Weights of a small image classifier: patch size [4, 4].
Rows from block 7 of a small image classifier, named by matrix and row number. Rows with one number belong to one neuron. Each number is 128 + 32 x the weight over its row's rms, rounded and kept within 0 to 255. All counts start at 0. Numbers have three digits each.
After each neuron's rows are labels from the 100 images, of 14848, where the neuron reaches its largest size: "responds to" is what is common among them. Only what is clearly more common there than usual is listed. The data: dead-leaves pictures: piles of overlapping shapes. In brackets: how many of the 100.
# u: gMLP up (value half) (model.blocks.7.mixer.u.weight, 384x192), inputs 0-191
# v: gMLP up (gate half) (model.blocks.7.mixer.v.weight, 384x192), inputs 0-191
# out: gMLP down (model.blocks.7.mixer.out.weight, 192x384, transposed), outputs 0-191

u.375:133114153139103161109138082155077122125146116114084112211104084128101185110123099150159114143122145139101197141133125084146114110139134095179109140097157112107160115098084076163117055174082149096136087146129130103085139158139120111148118145168134116139163092132104102145112077085105160088152130152107164178089095126127142143139077143155092058169128153078130137138107068197143128077127105116136107163121101148053126100085148146144195120206069084123121167102106153148100142115127112077174085078147186110177180145111097133122169108014108135136112107133148116100065120139098151160
v.375:145097137109153183078137163101061124074160106127099156207064137143138129112140114135143130136131118143098148172125127117159115119138085076125134199121143136095143085089147112131124073109064177101114097145103130135114171187134135135106119140108070102162140167109131208102143084077066184077164088145109113165136123155162097149104135116109110053157120134118146150132128150145166119056185123140139141162105138186104110110128183177116167125204132142070115143158091125056146052154145162087166121132125145142138157072100114171096119123084138133114120084160150105125138063154081188125
out.375:122140089130145137130136105104144078163189091085101157135083127127157079098125157141105152127123086131157102127146089188120131077127144121145086125100125159120165082144115155046160196085156124173063146148107125147145163154118118163083113074156189120129104139133099181149142166121151116168129098169117106187143113105098121093073134070126131116079194096194134100145169111137138191219083125143093110143074162124137112132160081112090089123096086141100087117167121149120146135151123103113097181149162046125091121087191172176122149086123124158166149148147102160124159178087104161088
responds to: triangle (25)

u.356:126142148159157169125157113091139101096101094114152124093183146095150145091108088142087068112151190118141089142195170126102151093169147037128124098143073178090126113152124161148108121137130115083093146144135143209142125117125096141141107152129126184210153144154111078106142089125209126095187116095160117100146128124181147112119078105193103139091137108150154090135089136138218127106077125185126138096140132139182079095125159099161142080150128148120146167119137150146056100066172147150087111043155169079116146149132117116139148091169163126106143146105110114180126131119105113085
v.356:140154154126127100141103146191117139125134163145134160152139110173126151104138160165167144134107089193176129110071102169090098110082130173127104189132152157156170113095146137129198115135104164123105103155133052133146062134143159140158139097107125076071132151123155132136120195044103174066128141156111123160114140121084145134150182146118178172095108125082120120124191092105067179122133089081142105125162072101071126146148163089078123132153108133156170129077102078120147169161134100116102120143099087178129127130098196153153022166114096100120109109133119175165116136149147067141
out.356:071131126162111183193114140171114172163127119059082156144113134149113194105165116104102143134121180142144148154095177109114124090109091173125127160131115171137151072133114135147136111156112118099139115122097091113073103105118113106133153099131000121160164128116147122119130108086132161084147077146093129140116118121103206140092130130079152162163105125191123138151152154090143134157140133102086127179157135155124096199135116144073165127155133135179080126111128035108134212100126125143150106149125049138182138133100133140120055173149118171138118065170146138146183093127109102116
responds to: grey (58)

u.236:118064114153089059145141134200139156134115134116125168133081136078118073084139175160075126116107155156120086170134092136183143189189132071081180155139122182128151125055105127130109135132142083188162097121099136133146093116141122106123153135132151142139129110094136096089064138116123107169110100172133132147145110100193110156107137141098090085100137123152113166151113134207181085136126137169181089140131127109155089063076107119134120109156119123134041105079100159092082155127100137076119065073148085143143104126064166092144138143197137149090153066113121142137131163127151082133
v.236:084094118124131080093127081177124149076142077108112123089081104112125087106134182141095152067101126086138105178201131154190128184132126100114093151152138166146151125072151115163116123161160119136123111161123163174093118137139167114166168148128138089100175070133117142078049151111123111189068100129104127118126141064196114098097190159104155125066143089158125141158118180134126083133140104185177080122144098104081125109114121119093124114126071123156074141107121180112116188085083145106123072146125143135143100127118136109122157109187110186079164083091125147190124132111178092160
out.236:159141135084152166094131134053160171147143107199137149200166142151255150123154147124176099120147151112178159108164136136130074101083100184131152116125092100079067089172157170085159084136106164155124111154084163139103182146092119157119133146146108144137106146140133135149139101138106109101114154224117129101127140141172171062151151121150145139094138135102144112106157165084124164112112116092119082102104132085120102171158140115133174151132127182085169103161159113154028143153133107114158132162146130163105154116156160123074132119080120149118068172079137142153088150146157080127
responds to: tee (27)

u.207:083084116184091095167132088095138088142179124080160171110178119109172114131087097133172177114110137129185136160128134107105123143121096082096150089175100161059075075115141111125144187136091128118154121089166147145145111150162094117150098141162167099161170190134103165158125127098128114108054164198116114093145150108155146090165102156091161107118141098133141137107139098139111167134112144060115174129056095062111156185077111134177126092059089125081101101143149102139070170152099151089126112089097133094106105110079132093147149124179130171195113122114119104171110151142185106102
v.207:127148072128100098190122124155149105152195109097160127107192145112144120136226167184156129117076132124105076148160155138106157092127060116106159139124161125074157120067196096142073148157106087141080169114125101130174083125105072131128206156099139136077158153112116158148095109115152152125060048143140149122124120096136140174166122116121188134115152134103090174181087169113099121124143053116141193106109125080129139132157178054126104155093101096140166079162169117132131128144099118101027125150122145090117112138117124158139114132121111092083115118133129106160127121092125141148
out.207:142123183092112185116097139161133153114103135164083049146104176149105145157197098127087112118106102148111166127108127136217155136169139163213110146096078133141167170098146120194085076116149098137106099151138113151120152162146142138138112135111118163141100127127176085099133138149081151109129089119132144130091068119095060109097141151118058102138145072129127147150124118164076072114063203162132089088176153206173111082191159110153120170166147134143146135081120179130145092096099150115113113172145156110127123118170121117093120112066125083168110126108170153120089119120106173173
responds to: shaded (80); vivid (34)

u.161:139104129182061176137101174152133135142119093192186137137122165135113168100131175112092145121167054173126080113150085155090122093147148133072162162176160152115117096130149043150130191157116131094114135137124145156180102152107117125105097118145141114132107157108098103099109205134098105105078160195108121157056138166168056099116164168128135148085156178113115157156159085126067123133057141106133140161069154171136124179131192133113053143157147135119099147152131154148112159134105148117072127156136126124084127130101117158121108137128111133127164050137121187109185114121085078160
v.161:104071140158129139166141090124104089118078151056106209156140092161113131175138094134113137077123160134172158125150116092151169110125191179150145115135090118132172090090149169152081163138125113189114182142145116122120107073129127157078088106114103119146156118115129157086121116104116160042114151112159149126149139078127214107158194121088135102158073084186117125112144187138099127126140091127142102145126167189129143136185116128130170105223146123177138141099148098159190128146128109083132174110096129183104123131182148145076159135151138121105045106109072093119166143130130166134
out.161:095132117138131194164117154089085111115145131092074170118135114125127078161104147128145118154121149101136163169146145124143161120115141089146110089147138159133151104090105171132174099093064125154102155176120071101060128069106162139146148087135115127205193170145129172161109073151055166070104128124081188113155169138070160155104170105063116096129110066127129135077150193109082142129204128092142111099136138163105109137155099115136122130159175122128115102086143129129159146086164148110138156093080091133180134096120157136173159093157125170085085116127170145139126112077229154112
responds to: shaded (85); mixed sizes (77); grey (40)

u.157:126126177161080181124128149116052140143151131132169131161107090156114141091131146125171121132150143124059143119078142126112092105132154086082152119132140126183133113126158152129113173095119182096167145122172105126166094115183082121135054111097096206144134163120145150099122189135103164104093127137112119122163103122149141138154138108094108115146089077104138191116141164131108156127114107157110171130200123136108119108140083123167144114130124168163168118076142136100071194172133095114147182117179102140167110149086075133110065144137184067165225095160161137140159157091026117174
v.157:129161127176064106125144104071078133139113076166154131129124144165141168155117117099121152089104104107088120138129117109131074188101111126057124104147149140119143093137147125102120137175116083136137110128072095122154141111176054193142102091065124146186123119145159095169146118169128139155122119144065163132207092089156121060172107119091076127128168069146114179107151124152098110149091103166155184126138142110095095130059105133155156138113099147199132095107122142104091110098146152073164118128155095150108133116093085142048131197085116111135185127117162122154129121059068069150
out.157:140069110128126115083127149110207164133143132144092117088120174129148143088142112190150118150113078170152145161107087127146124127131158058139166158087091131150139124115094153161143110154146120140103125097162151110065106134192120130148213149118139075123140111107114075144147108127143100107137147045145115100087161074119116057076125134114115182163172179149127147103151108125113164100144145155147082072105112161062139190121196190133148051146130122107098123183155160173187129153135138145145128160064167126085074180143144091150127091163103135118089121143136130101100070178141181148
responds to: crescent (25)

u.109:134107107081113128106094197141168148171117139139111095136147108151108159074098099129129160138078155170175154106130163179099126071154107135115157132124144111129140080095108197130160141105075126123115135088156107141124107134134175204151131210131192082154097090084062162137138130135097158143140128097128103142105129140179230099117114139119068164123122143104114171113132167079156154149191162125133071140140140168057092063126140118171126147146127111143105154123130158162142084163054107146080142045106100103125106182074120109076174143186124154144100129134187121113114131142145148095
v.109:154156051094113158094130164141093186196089086157119114157162116144153128083102121112102133137188155117110195133099185165105150145162112101133128108057166117169144126133152128097116136097114109085119177070189077100130188129110155147118107166109142111217128142145078139162132114109102146152167090179109107147158145121167125090163111165099092163149151086078133144122117156134183148126169117130126084150146133112106116074092124085096076174126152083165102119123114131148121099190123138126135120038194096145050144129076122127113121124128087145149090225128171130108088142146135162131
out.109:124180166156113106136195126112137083086107121150121156128165184066106087099163095137179128106085103125098118112138130148117149138098104143128153147130169193160095150146102098145101197135143184104132102126095148135148165199177078105139091096142071180064155137134134140061096184175226134077084076095104138121141157105163091159164104101069142158126140170182100146137120094118103115090150078118109166109134208135130094111155153118091134122087112136117152091095086108108145195096151070145110124167119128141151062144158158115157110167181124098098134088143073122125144120113141134119
responds to: large pieces (63)

u.10:122128117192113213079145147084085095083116153139079110169156094129180118169159132154085093117088142134134158141123142072161090122096133136111084098145141154141055132114124123121077118193110139186135128111098156172154086145157109100083095152075135131155096128117113148112183117163084170130146115156131121129156098176134152154108147143134115059191131161133146105175144091125183126162127131044124162141135138107135108091128139110113151131171139075131125068072126155125107157120141143084148062107057138125098127164119110132099148162116129142158154065151163120216187172212162089160
v.10:102054122132086112086201120153128160146160157085195153121134095143186070138245161182118110153102157102136200174147137075172166190128112107139182131116141059134114161157069103118154077171137112141098199119155138152142133106170184139086108110101124148140135117125076098149120097121199147141105096118093101116154126097175160142143185109113098137186168160189135159086168093106142130097107168075162129142131115125146092156124166112139157150142139119112185122073123154134158088149114144061163153106113139102071124148132126110145126159111103125153126113153098104118118162139103120091
out.10:116110129084145154120127153111150140212124183118155127070122128184167126060113164176222124169122119131125105148050131118146169089161114067181094168131158058168190110100115104117172130174147125128067131159131142127131120165137076175155110090162100085122146134119158093146103143108103093134116136105139179159132106137076069120115161048138139177123089135119142135136129123150075173107104080138089144146126129143091111096167090164155095104132072181110147135109146102134154046135114138112177166105176152131139099116131121049089136082103072159077109137159102165111111120128154129113
responds to: crescent (25)

u.341:105159089050148111144073113070145102136093113153128125047064130152113134059065056117163124132098132167116109174156104098084190087127121158060133121140172157145141137155162132128149159132107129144143125148112116167114172116125202124092179126107114098068166089135133139111099163170167115195101147085120122122080183144168173151141118098070181186087072104151113154082131148069113143161139111121122161092153134106133134078157127150155099179069167115154153153120138113183081127183139152090113156126120115157122083090109135108157129114093189153117111153104182160123122123164104097135
v.341:111095091084174135072054122113102181139154179153145077091117130177144152176080119148122128119101080130100111209104109129097233141139091118130084104132140111157139161140154102064129154134153146132179181116134122157120118085144158123103134130180127172089112097109102181103069165113148122148123138100082141105085111121190135143131166138119142161117104113195086118142126136124100125148135138148054150096141120085089130159196123113093130149103190108159112141148080118130118103172188125092115145155187190112136152171124060138129091131091151140091115114048185171138160133169109083133
out.341:173166143124121173148174168160172194167136124159092108219192144154163131153151118118110082149130084068148110147121150150147132112097108091083112169082114119150111065121109122108128138154093099092120123114147153077160108101127076084158105095151110132127170170148111143110173136117132089102100151151107065127118123103171141050171146118117155134147113123075151136136190156124176125134100124149136090204110180074128171189093075112087157124145101159042112102151192131104126114061114095162103138139142080121188107118133077176120145105128115121107154140123135110103075124068121085181
responds to: triangle (25)

u.213:181166099145119148109082152122182137147124143143080152135119149102198108156112092158082149094147135131145158043115137190055141136184107142118084152106170183138158067126133087082125142092127115108090099118144130107116097140121098108099089125190148137103207158130187115162112115132138068140066103122134022148131179161124111169115159131101064146090186125134093134138154100147114143102200134166104122094103186085078118102180138113104160120177146165103127140126102133091145159128118139135129137152089146117176110194172092146151194108177148153133074129152102144129097104113103135104
v.213:166153132104115176126122107099112103149105121070053126115099186182219102132115135212074173099123146113130202108136108185074134170123119130118084065137152118129150113101132140079156135127139116100106085112124112122124111141133133106169137120175116106126163125194139134118135089089139165120140127180175075142094124133167119113115184179140129112093206146134112146113163160184087148135170058140182160117118145155048124143178148142121189124170181182171075162189127146112167118123120178104098137100080139091101133144179092137128157105131094149159142079166107143116102157114142142097
out.213:124185191110141138090120121123065125074139136116093134124117121140108114103135179138149144159073101113156110145170070104139149111098095101176146118108089103143099142121164124157144137153123125121138056128153142097082210128148131123149144123115163124173104131085086135130124143135078153107167096111189200105063083133131143118164036172072140119146085091130145137115139129191066110128149114136148172140167114125153216120127093203132128144141097112119126140121118124155088150142130188129136108159093078100100118113119154147095059103157091042139115105089174060124145194149077087170
responds to: pastel (46)

u.355:121104159141111138082115132132118059109129161126161149144084119122137098139085196123128143107115160117152236164149130138148145155134140172121130106048170129107124151105099073103166108126131090085164127113170128137160157050144133126150205150170109121138131116148146190169176146173071172063149078124097167085113145164133107096171074103165134106145114150175159113117150134128091094184152131126070103109087141097107077170136093127196099065166121084149132147141129131109126143156096155131120086143148171154114118115103111162097188127053100104108179081107087143132111100160115055112
v.355:102151172124088119103098134097084118101114182137172141170073143111131058153102151118128108189116135186118179125147138130139152113145172122144121140150161149166112075151138112126149155099123160067179123124154112121141161133148124139102123103123111086169166141141126093131156155142100212140076035055134161088088176145139101143154088125181155150151126158187136165139166071115123108112207142092104079096161087066109095179111091097112161141148108131126076088159158124131132118170135133133170072166114184142140142115174100071151226153138121099114138044131112138115089135128117096123
out.355:064114098117159140179086159142130108135143160141118168174154107139160127147199120130051136133147097169169083132097152100172107114133129181129121066105104176137159103145115145140053108139158136156093094083088066103102137164138157061090070081109148142133112113100156092146131113093145153109145147154134076127118097068068147133071160182152143144124067104139102122198138099166164140166114143192135111197140137120098141132144172140150129139024141127136117177141083171078187109135150117144164099096108156118164133078127116104083127112065093163126085170099148092111111125108154115122
responds to: vivid (34)

u.365:120067146101163069166115147140102173105102142055133065063110133153157167117110208151179108131145061095064141147114151129081120138108142171185094118114106124083119114175130133119081092083144127141122068087179095155103131093146122133166143094137111151090107112123132131128112133092173096144054078061141093162088118139118152131119128145171151129116130175104171148114137153094107074071116141145155091162136140127060098121144109145067142139168140106112131104161114192056161090181108117164131117144142210126117129143143098157084156118086156149120162149127113166111145109083169206130
v.365:152083136134139159077132197131124175147198117105134135083128120185204109175126147123116081163114155156146072141156063157116105105125144120125081129109184151113169111090162114109172146124103088135109082129122131174184171100092158137146095151130111145122105101137132129137211172123096167161032142110141157116153101081120108146177185125151160144132126164140174131119155156098090156084109109150151126107114177133092173197163111101106096118151176058091144150120145083121141080070110096165151094152141094094103116130095180212141104090124133146155125133174166136115089169155180104145
out.365:139113127152146119104119080130129072139149145091192132131170128140183127162162091163161097091183177175101139102095157152070095108106070141110099144107188159087125111083117112167121160208157096148067144105138132135107144129095119139158074150121068116150146130171121137099109135107142140178139138136167121156137151118100156104133105074146148161158113096158172107111085190165140102144152139110076148103155103162141078165176124146152151144100108121146168184184140069191109172061120056119120085109106071077161112146138130080087132101115176067143106068156144149172162066131106090133
responds to: grey (52)

u.71:144149041150111076118100178092146076141075106111122163126184108141109147136113182101139157156128156154135121124129050092094092109145110092082146146106166114113131089147094132154120137109201104142047167167181172127130111094070183139092059175155114132143150077120083100122085161108116098166038134077176136215112139203154144156102159101163143091161034087126090113145146153149134137166093141164140186162094155133122147163131124130155114103101154142082152116168125120157173138142073141106101156142122123126148148119109084153143142146152121148121110099156130162108159099134135144155
v.71:116153108044110120103095179120160095139092143154205126203138175124148183103128144136122164161062118105104110082094104109112087132115158117133182145142123125100142114161108165144118151211098097139132112162135164092149091132150117141117080192128103134161173103181167139134112116150147044108065124131132161158101153163161154112134152132115163112137119155127161143140111134110150117161159166094141119152122119152169144102136105102183141186118113137118138126060144148181191156174132189142076135109122176121160142162126071084081113146052055166175097121131096128082131164106194186119
out.71:066129127134170112161159141076154118111161161077116095103124150111117093075138124133107146088105147148120140143181165170161171139146210133134118116155147119128188165065176137153133074114138168169096072099075082095131178119135115145148154148102131122138084159135107122126142143160102125156182134132231194098130161092124146118153116090057125072117164065133123180101103129111175090088137169110161151115168127136199146128081105128131082203137134163186118125150085091148129098113123110091116141122152156160151155151108116047114194162073133158126110134093170111144165140174158104119
responds to: warm (34)

u.58:115146186074084154102083155129122168112153122108094070178181177148117170149100132127094131147123152082151165115121095077165104163140143078184126176150113068094175140118123104138146153140070124123141122139155112187125157099090158124167100095114193196073131161153129093123052167149093163129132164147124077119150107089121142152177093145123166114149123091096107133169182117078167032141136118134132124133143148139090114118140124114186117200146108096158105149179132141113099152120130185166119159139109143100086178129185140113117143132194140154151142110074079138177155112195079154115
v.58:065161143097091143122078119134131167103135141162133047166112105123106154158147118105100122120171138106159148112104088084187091189169167095143128153148069095165165162134124081105118176160095129152136072136161104185169109083124123098176134160087165127130128142171162081104118133131139152153130158109127044089158093104124168117160145149139181164152158146129160135170152180150158012089111120131127144092133121071149105073131121107136119148141121113150085154130132106142067206100122184172071162097072161147048161144147123122123152108114113128150099107152093112107140121201141139124
out.58:092124081157157111171149138069181124177099136130173196119081103120115201154103104095128108155133108145195118125140099188094145160176125125040138107117146187088109108127135087129118131182124122133152117143105109111137144165135107133091130131111090109129151137156098165166219094119167086147169186170111205116113100162170086081085133133181154140095110096105166133104076167156134161135118150115089085127077158048127170153095179140149158140105142121131095123117158064086119120159138119122196100107158096134114169145104125188138125115084127134125120163212121180105111130109166129130
responds to: vivid (40)

u.219:208094066127127117103137104182138097149108065110103211142155152184129150134145084104146108099116110044174122178133184143167140100141150068084132114110124123102092093117163146120139111119120117147106126127149142133146180122117149172076144100171115132162102178174135148108141196158105171179164155178080107098127123095116177133134128129108137124126168154156076164151104164115110108130156140106083123151092144079100084165113147151131100143151103100118094057177131155035115115127100137084178112117042141146128142108148176094098119122119082135143203069119145123110131200125149111174
v.219:167142084068130100130128129137127117151119118112100146138127171144082155152102124101109172138089148067108145142102139150125160021107092130146089106141147106143077145142126172122081122153154145140118108196092136126132134130111135177086142116096152112139112164182149137140124142142089083116114121190116099126143113170113145168116150181161092147097156137151107117212112106170099173075161131113114156133129113122026106160069159158123142155172082075074138072184118158071120084153081166116101188156070124132160133179125154141118156098118150153060142133068211110088111174153102159129
out.219:046134121093122115119101105144132113097164167103130045128104125108078074139126170171115097168087144148154063119101121128133129150128088161164151136183103122164084119123105111098147172087143132156101090123076123097110148113146091079150098132074173117110107083105103095177159099182156131178103145125153119143123075143139088085100178136086132153117092151104170081118124107211144109146078153208152081139121147130135140055184146073100138086089134146158189148110125141177162170107123103177100156153200157112176130132156126163091141155139153132055102177119093176114138099109148129110
responds to: vivid (47)

u.328:079130173150115133146135073088140150164199113081140164103163100104086146106146127132122123174067157139122105163097159139159101133112156129112180174107147126084099130125104126130187140196115142127153082080129160077111124093131135107165162125090149077106167116114101097136121071095114136151123138072117098132161157109095182140122137099123135151112125107146149134163161200100140118117163121096149129167094137173110130147103120182072142151123172072090065135214141083136143067103146122073188209166130096140131181126081096159068147166139148141137147129053050118129109112098140179079
v.328:150149191141156141068129046125143151118162116090159102149157081064114166105126165136126142188053144169160170109172097123146094163131146082128140122171125147125132108090069120137192193189151097117171083136154163159136158086106131144129131142122150149107122124105175102168139148129176122149078144127132125174172142113200121105145136078142117063125109146152118060155182143105171140133153125145125158175131149136131149107136105159137149145212198050133072120132160183103177130146101139128087148143155100141118169102153149172088122189119157207103107079103141146126125139103133155166
out.328:137181118195119105119140170183089109128069117163117054216106097167097137082125073128123120139167147106166164122133085129079133120132109056124104126082186141154096099151183061117123098121138154136169170134147094188111140173158080142081123114095115172092086093093095122110158137140130123109131144183127138156113094145191065117113128123103144171151169138114135113157117082149141076108091090136097118139129100099146130109086096129138082130139104103113139101149073123155184149079106082101088101075084135114109047170145127100184143058108142138068124123155175124102172135111112173139
responds to: vivid (42)

u.331:073105049147055101151090133084150120092173125106102129140169120137089104104158156142122107102119093158114135104104131140134138164144147135112093110140102122160143084130158201146152091150222101037152172116175150127120185146127126150100101099148168093103153115168121143136164101152150109148127095105119130113086094116115046100120089134159167198150146079075133107105131094145160082158134120130120123082098118159197166081160154124061088120115166063164106138146134131109064132074071173153088103073128171179133078134154166145145147142176129144175111131114171164131166115137150135153
v.331:103130093093128175118181049168139114137104124137147169141149143106107097184112157128188097117107102207144148151171125123119112138164251110125168132122086114057145106117138165142176107173153140131133143153161125145158159140053110151138101102114166108116227112143089155109159157181127045166067098119118109140125122132153125092120130162166109127127129104126096112101120166162112106146152099175174123121133147176128178087157174132174090108092187138141109146089169181095098105127106155147151140115129181159138099150135146125108150138131110129120114052152164145147174113174118125218
out.331:146141121109198170076113121212120111141131081109146106073135123179187140121129163149080138126164141114125094150154091168141089104095095075121164097137103053127114185111116068095109160116000090143069062125102135091166140127101178131165149164122135129145136105125170095107102147123126135102148138186136143106121132123164184144159131137079111111128145156153119132078121111116090134093086113134130141169130167121080173107103097130141153157135093126104160124189127165111109070160210094093135124171093146059103140180168088093146138132109136111115100143125094083129082153115104112129
responds to: vivid (35)

u.246:156129095157186162110097123101177154140120079102196147128088132085122100089034108099130160123112076098142089108095141120136165169153084085079102171133140131161048098073156144115107151146109134108120101096114145176126068126163085159175110125177134116094157103126120159143134166151134163137138132132210113113113126111144158122074166115165111113130096110048084113076132059154133110144120198150121084144167086076080129126124119143122140128143137158154124110132137191148139104172114166125119075127150130065096111172104084098142151215163101124144101165128175125148099146162173169074
v.246:077148117103113179103132127156100142165132056139159112171089140124092133085098105191133146152132140162145121122096124129145189150167078100132127130122111170229079111097120158126115134148140080136117099174137123145207095140180149176143112111123137102123145130115110115157096130160177155107144180092182124105097121063151126119143112133111101196128077120030091156115166119103147108085175172153083106190168099171096151105141099111124140124088123131137151113108141164081153103164102198120119097110147119091123084111104106098125087169165069099127096115142158123137172132115153136007
out.246:150147145155151099078152111086100071136061182090077111102087141091121131074152146115127135116143176105108155083119132126103121139114147191144134132107154096138155182131113157190093150131114132168087174111188112136116095074136090146060125131132172080139025136102079115099147103176123146103065113199069200115133151118111135108127109117106101134177083138176124182136105122126140137139117078103095102121110157125183094075142150109178175162109081132128143203172113123144117106128127061096124156156101146129114098140069124132071156108103197194133103120139121146120137108137120177101
responds to: large pieces (83)

u.33:141177195135099126111074109126123198113144200108087164134154137186169132102145120103125168106155136141141135162112180126137106131068119066140076101045094136101142120115126145042097065119089128113163090168133125120094079130085181186088125117128135129136123133141158160098170102148142065169068097110114112120136089161119116132126088150122149135112066137099152146095144129165154104145115138190141126104098118096145104158127177162190097186129163106118077092128096147078108161114099116079156140226103140153128100170103111098081138138091125077123154113128150138129115161052119178088
v.33:138074153076143176139132126096165185049170120117115159093116134174148176155118096075151143160180117128171148085102167142106093118081161082094075157056115137151164132088144148093132121149127146131095119113089142155165085147120136096124136175154110083155116186091164118116137103172124093104105121095092115134099099094076073142151070122133115184082120119089136132146128155114221131115092126148084152092116166089149130151133155117150098133105150163078183110139145172093145129139079104127149133144085174113190137204072119091110124123129110138122104137146124246111180142108158167147
out.33:144074077139090156130173090120146086148131100151139103170120113080103162161121106169137132185129112149098139156149127123116148169148128203110162164192125126216122156136140121214142195115180167167132183094117138118168184126181109102131127082087135136097174091157161104139122122145126174118170214170113146174139167143162173131159190142138106143105152152093132135109107135096117132129129115088106125183167153153131162126102135129087158135147093180134154197134136108140110115142163155167119092086144104099121148062155127192096108138173120186199118177157118105163143125192169111163
responds to: vivid (53)

u.169:089176130150152132151133146110099109170132086128118110046133195095117092115094129130147132127081118100144140101100121132069166040065167134104150083109137112142092132071174196048074113161157166127161121106119150167186111109162114144122152170123188176142121117127124093140091138154188153133127131094152120132119149125135092165156154072127111100169196137115096186125129115120101103118135120129106112078131150087144169118150141140120079153155177124106135136154131086087120141171150085139139197166088097072077148203123166127105141190168080133115112082115070157160166111088075104123
v.169:090194111118141103112211124107159106163150081135137078131148174104161100121116142158107084098113121086162117090127157151146126114088182096090176067115084151136098163124108150145116153129200090103141115085174112112117126159131110086131115139143179146151150165172113134129081135143119106085120094135110128099120103134124136163092075115094163079139168171055122127135198130140186121091117076107106134066092125077122115071114102134097130178191147198144119064146149067141151127171141142128136104183102119108063072196125137153141167159171126132091121108135101136193113092066126101084
out.169:125116138163179115119132082161159154088151140142090145141085092121121124083150074155136141174160083129107205122184106123115143179144124161084111114179126184088151092079164071127103138100099189126170118100095126159138112217145117125120164151114135064121155133113089180176136054131075175184093105107124146131142097088176165103147088111094191103114105096165142107155146163111182156144129117139159131144098091110129128102093105112098100125149083074115142109141141110072144193122170150067102092125130179104139143093118158180077152112163179095130133117178185099125120139094169084165
responds to: grey (32)

u.171:146167145062135103147152083167121152123156130156132121119142164084125173123154094194159138084107167095165085130085103156118136165134068124104127104139093092136121080161100123166148125169125178103079147101131122160111085073193090110126171129146155149128118157123160126155195112124113103166186135086132158102177146102106087131107152158165107065173143160105178086180186112090120134086108136090161113172182112149104123171154105093092094123089118139134167160091119059146069103148149080089066106153126133156057173117150100053145130108128093124157128107107143087083066110157093161163
v.171:100147113103109112105142148146114117214171106132039127155110107131152090178067160074148142144099054162072102091200124100161105110094143097156098131186109105191114185132144133146083151105113076021168142107117150122158085177111141122114111107125143114171131097096131136119141104108134104148099181132087119113111112144105158117136178142157156167101180121194154135122171159155143134054120130117175125099097131114151129075163122141113112095083109158169134145145175114094164059154124186085137174109125117160198090113047120154101127184108130129110094144115111160118115147142120142125
out.171:151099097161091187105144119100126099067145191159094137143171186142166139132088175177164120190103147158206158081116102106131083138141163108109159105133122184172140093122127070139156153098088186132140144197149103059120132141169180135131134080174159149173099129158141148120134106148144170150079105134158108147146163168156139167156103098128107161136090171140113098083145115118165121125178130169144095120179123169173147190136161071127111114122108157134144129109115079172110107152074136103109129158121190141102128122137211159133087106062086173167173097125160133161090127116169110080
responds to: grey (41)

u.245:111088107085129127081125140089194084081144091122112193135103164110116112084129095164129092136145171167136109156134162166155033100149122142101077138136126099108098095088109070105083104143141156101148092159099120123129084167155127127073115127125153156084159089173150090152103084144137165172132115120113155210141115119160163150126128097157123168083079079168161125073134112118146108163155161115152119144098156120084088173096178158144098130208138178121141139107119095179174196122150130079101162109168141108151148139163135162073142148087141085126103126102116172145080142200112098204
v.245:111097179136192096079118141119148101108181127132099180139131151149126191129110094152151089132191197156126117161144103156149056074153142136160115148135163140134106100085076093086103125116086149110124081116128181113115069121152121132060121106078176128148113091110219091144133163104114102143116079146119168181076104109102132170144045084163094137097077109150125103101109101175086099103140117104132145141159188057090119161141162125177155161188160115132139184153116163168133135117165100094094105126153153125141110103116154112056143128141138118139148143136121233131110118151137120153
out.245:157176105170117102122136099148113168164165134156148114166168146092160097121139094094125122109094107089136128127113136060110218118118128120125134109164098152195196164157096193134212177132076121190090171158106104108128142093084127140156092179171165110144132125125166121132093164160058128201145130187189131158155087177163119139146150094129097129097194152088131100104105201132146115129085125161135111119151131123114060107087114126125158189134095066147114103104153100110095140137101195103163144129101058134084095122139064113134083106147112147087149122116160116122125140105095134124
responds to: vivid (37)